A small model that answers yes/no questions on an image's attributes, trained from scratch: fusion encoder activation gelu.
Rows from block 6 of the image encoder of a small model that answers yes/no questions on an image's attributes, named by matrix and row number. Rows with one number belong to one channel. Each number is 500 + 25 x the weight over its row's rms, rounded and kept within 0 to 999. All counts start at 0. Numbers have three digits each.
After each channel's rows are labels from the 100 images, of 14976, where the channel reaches its highest value: "peak on" is the class under the peak. Only what is clearly more common there than usual is listed. The data: simulated grey scan slices of phantoms with and without marks.
# convs0: expand 3x3 conv (encoder.blocks.6.convs.0.weight, 144x48x3x3, each kernel summed), inputs 0-47
# convs1: project pointwise conv (encoder.blocks.6.convs.1.weight, 48x144x1x1, transposed), outputs 0-47

convs0.33:488507551503524487470484478544481504550516483516492542491501524492494501496503555523509532540495444519534484518509474504516520506535533466506485
convs1.33:534470514477497482503492488543491488503503483525525545507480480499539500478509519492492499495511519560507494459500479559547524495492550483486454
peak on: air

convs0.139:517509460507460525494461520528529507541494484478525489513468450520495494549536512520492472514488468522532524495486490492488531502500533524460461
convs1.139:502502466502523525483530471508520467526484509490501540567488513512514521472526504488488500504503529505524501519450505513469517521524511430457522
peak on: bone

convs0.90:483495453516525532487479508494486500520463508476496464494482520545483522488489546472479495515501538520483513554563491478506501548515470512511507
convs1.90:481474509545503512523481473525539527508515511467508488487514525530513551538506512482493545522479515492526531507525478451461461502473478477473499
peak on: soft tissue

convs0.114:504506535485512508493474500466498513461495502465510505478459491525438451524514499489465497496469499559510488483491488512464510514504500515437470
convs1.114:504497504497557506497503469448483499502497506493530490491494483503480511464484498536487498456486508474462461489497511538504466576521505458471489
peak on: bone; soft tissue

convs0.66:517500563504518507457535467535501469515501492518522496509466496518529485521519504513501539478464464453482492459497484468499534505514485522541490
convs1.66:460469502508451491527456473482489513538521470477507505507494492535482493512505489503477498541468470500483482540501533451511475485529461504547506
peak on: air

convs0.86:482484469492488494555539529511547543514520509497478484490484496496544509511502450501472535534479455523544485514459519515497512504499489528477496
convs1.86:497472504525476512516542487533457532523478463490506495513515468502516495530503517552536483481505473550473504475470536491483557493491494529510515
peak on: bone

convs0.67:482517482535461504507483512508513531493522493508529495485500501526503534512537557505499492505520480542565489531507499472455507536481520448482482
convs1.67:499514487522502513507536541456469506514463511483491505553492553509515510542489503449506533466510524491495509505550525530503512522465498471495477
peak on: bone

convs0.41:490507526523504466451490484536487444517489504484500480437520515517511523493501474501509505492514481528506509500520530496558538484482509560481519
convs1.41:504479466520509513482498512498481526513489486505477525541531472477475472500508479476529509482427501424495493543527478513535503478506509514520514
peak on: mark

convs0.4:499490492473503520492486509514462470490458462498532471510511508525473492499478473456506509524518511495510480486573548468468464527501523511464485
convs1.4:475524480530495498485458484494524504505518500509536460487501518476447493512554500555509498532489521537509532499547488515494475453484480528487507
peak on: air

convs0.17:523499501500541482474504490534500545535490544529474474537465499465499497466479486491544512495484507492494481475534504497474480522536562476504483
convs1.17:515484461497530483514527456512488509497482500545506474501455488478530501467548440529534485495491508512519473432504482500519513516496511491487504
peak on: bone

convs0.31:491535498521518507545465487491522518522549521513530528499471520493536498508511513518516483504518518502521501581538474509477559492488496483496484
convs1.31:462486483485488521512529530474480502505512518467496515518483522486508505528508496472497522474464518504505538477518500508444581560494502524500481
peak on: soft tissue

convs0.103:498525462493478487467471475530502504538507539489536547496485514498541519539490520499497503567487505447504487509488487489502487540485498535473521
convs1.103:502499531504467504465509568507505520509477525484471510525493482528480490511482488496501501523471469437495545508523501509445491489536520487471536
peak on: soft tissue

convs0.15:510514537484503494478538495519532496457518496538507506496477500512505494496495481487498530538505560507499512460520506479540494527435518487535449
convs1.15:506453497482525468518445533498477552505534531508499471492501521487472521474529489526503465518524503531501471485522445523495472500527479511509481
peak on: bone

convs0.43:486551523493508521482503496503518500504488494538505488478462501531471509538466539507507500485468483473572472534488489492553519535498521476482488
convs1.43:499478511460460518479466497552505474527501512467533454475485534496512485500517497470485519507499517568529482501503473514493509530474465525514528
peak on: air

convs0.9:528502554516492513510506491526498510488491510463510492491437516510466524502534464471495533478472475503532497511546541441489519491521513495477485
convs1.9:469508479497496525506483501429523478482482485465494441523477482526512487468512521471490483538466472508489488521517551504514454518508487513522507
peak on: air

convs0.18:535460498470494474508518530518482552506498568500510486531504472491521502458479517504542493525487479470488504497492514456518521529506544486499534
convs1.18:567478496530513464506471493526500536518500530530503466515467507482468508517524454504503483498477502511490528529507462460522521465488512493470542
peak on: air

convs0.121:518514473516492487532532497503497522460517454453496509479506446488470505452501468504497519508483537494507502490537474469480553490508537478529489
convs1.121:464517517523500511491472486438507536531460489497472478530495519499464526488543496503496494501552460487535522460472508511512496481512505510460475
peak on: mark

convs0.79:511495468488539539502501517536487503497496520532473473472436519467521530520502513475541479502494493504555500480440497525517506499500532490521517
convs1.79:491500501465478540509470449512478497505489468483477472497526520492507445459489553496493479496522541488520468497477460482527486516470533497502474
peak on: bone

convs0.109:530506496499510484499476476518487484476527440480509522530516499507502512465492518492491529517512524470489551516498494490444518538511565506552506
convs1.109:554513537497493506528526512512465505470493475498529509534550510524472498504498516474501493448517487519507513526538473514523508529503554503453522
peak on: mark; organ

convs0.0:472512499554556491480510501525513476468562512493502504475512497524543527512455503498519536513549517462502522485508512502506501482490482488542514
convs1.0:478472554539491472467497533514492497474460505510522517533494502525501511495517497471453470510422472513496492464486508494514491522508487480463491
peak on: lung or cavity

convs0.118:499513543537516468457524534547503473482489508493522510466479482519501470494460489456522498504495498535509496483471525502514513471491481480430516
convs1.118:551517508472489535522500541514531499451507524503473465485522522507494507535456521499502533535492464548527483475502456528502473514490513501500509
peak on: organ; bone

convs0.93:503501541449467421493501498487504487486494511499460456548481520546471521521485521487518503510506506512498517526542510501468520490489502512473482
convs1.93:492509495516538486498472470442517492454513481458510484466469487515474471483531466510487476506492487483513518491474527458480455519501491473546478
peak on: air

convs0.119:512516454503481498460487496522514463517464447459480548505447498475493485490523501507532540502479494545517495498467470530488490506467499503488518
convs1.119:489495516474524505527466507515484482525491510505495497514544510543462519530513510478478466474500529520505469565495501547543509447483486486478519
peak on: organ

convs0.28:505502488513517490530502518511486490527549474484481496501428511507490506503497453516491480511525470489566506496454492553473529488476472514491483
convs1.28:506500509490502517495513502492440482557511446467508502479504458482570488494512514516515514507509547514470506521492524478467469498501522539490501
peak on: soft tissue; bone

convs0.99:535445513498523490460518522535491521497481489509504505449505499490492534485462523499518508507549513491512486482488493502483495519496570480481438
convs1.99:519504486496417469523509475482498463511482508505524465505495518500522535455478500528509495468510549544487520506480499490473537513489513483464502
peak on: air

convs0.16:515496485470498494502560496534536482466491467546503465497483458513467481518537477482489508494526525491557505503525506482533502487492526525464476
convs1.16:508471482479484528525467491464527493514536529496497514466467531468526522489519492495505475488516501544539479516543478490459500491492438478523478
peak on: soft tissue

convs0.63:524498507483484497498509518553521542531506559474502494512501493481527516432498478462512539492486501485515476469538518509491512539549501495492494
convs1.63:538481523515487494484512497542478536491511528541489462491469516502452511528470436506486482500500497466492482470503472507496538523475455490501468
peak on: air

convs0.40:457495484497529499473488556478504481516517495509462494503497499507504528517482516476570461490524528474489527476507487543523495499490545534541511
convs1.40:484502491508493539478520496488502501509535548515493513512515477453472536533456519478449488466505470490476511464514519492514488479519467540465537
peak on: lung or cavity; organ

convs0.111:558459489484504519531498530485509491497499488486500529466490554495499498526488464524539509483546460480494482532461506501513490464464498497513456
convs1.111:546498466474514502480475521467458491520486471493505470472505496479494486476474473534481532486536530473494535538480511465455462497475514481526489
peak on: soft tissue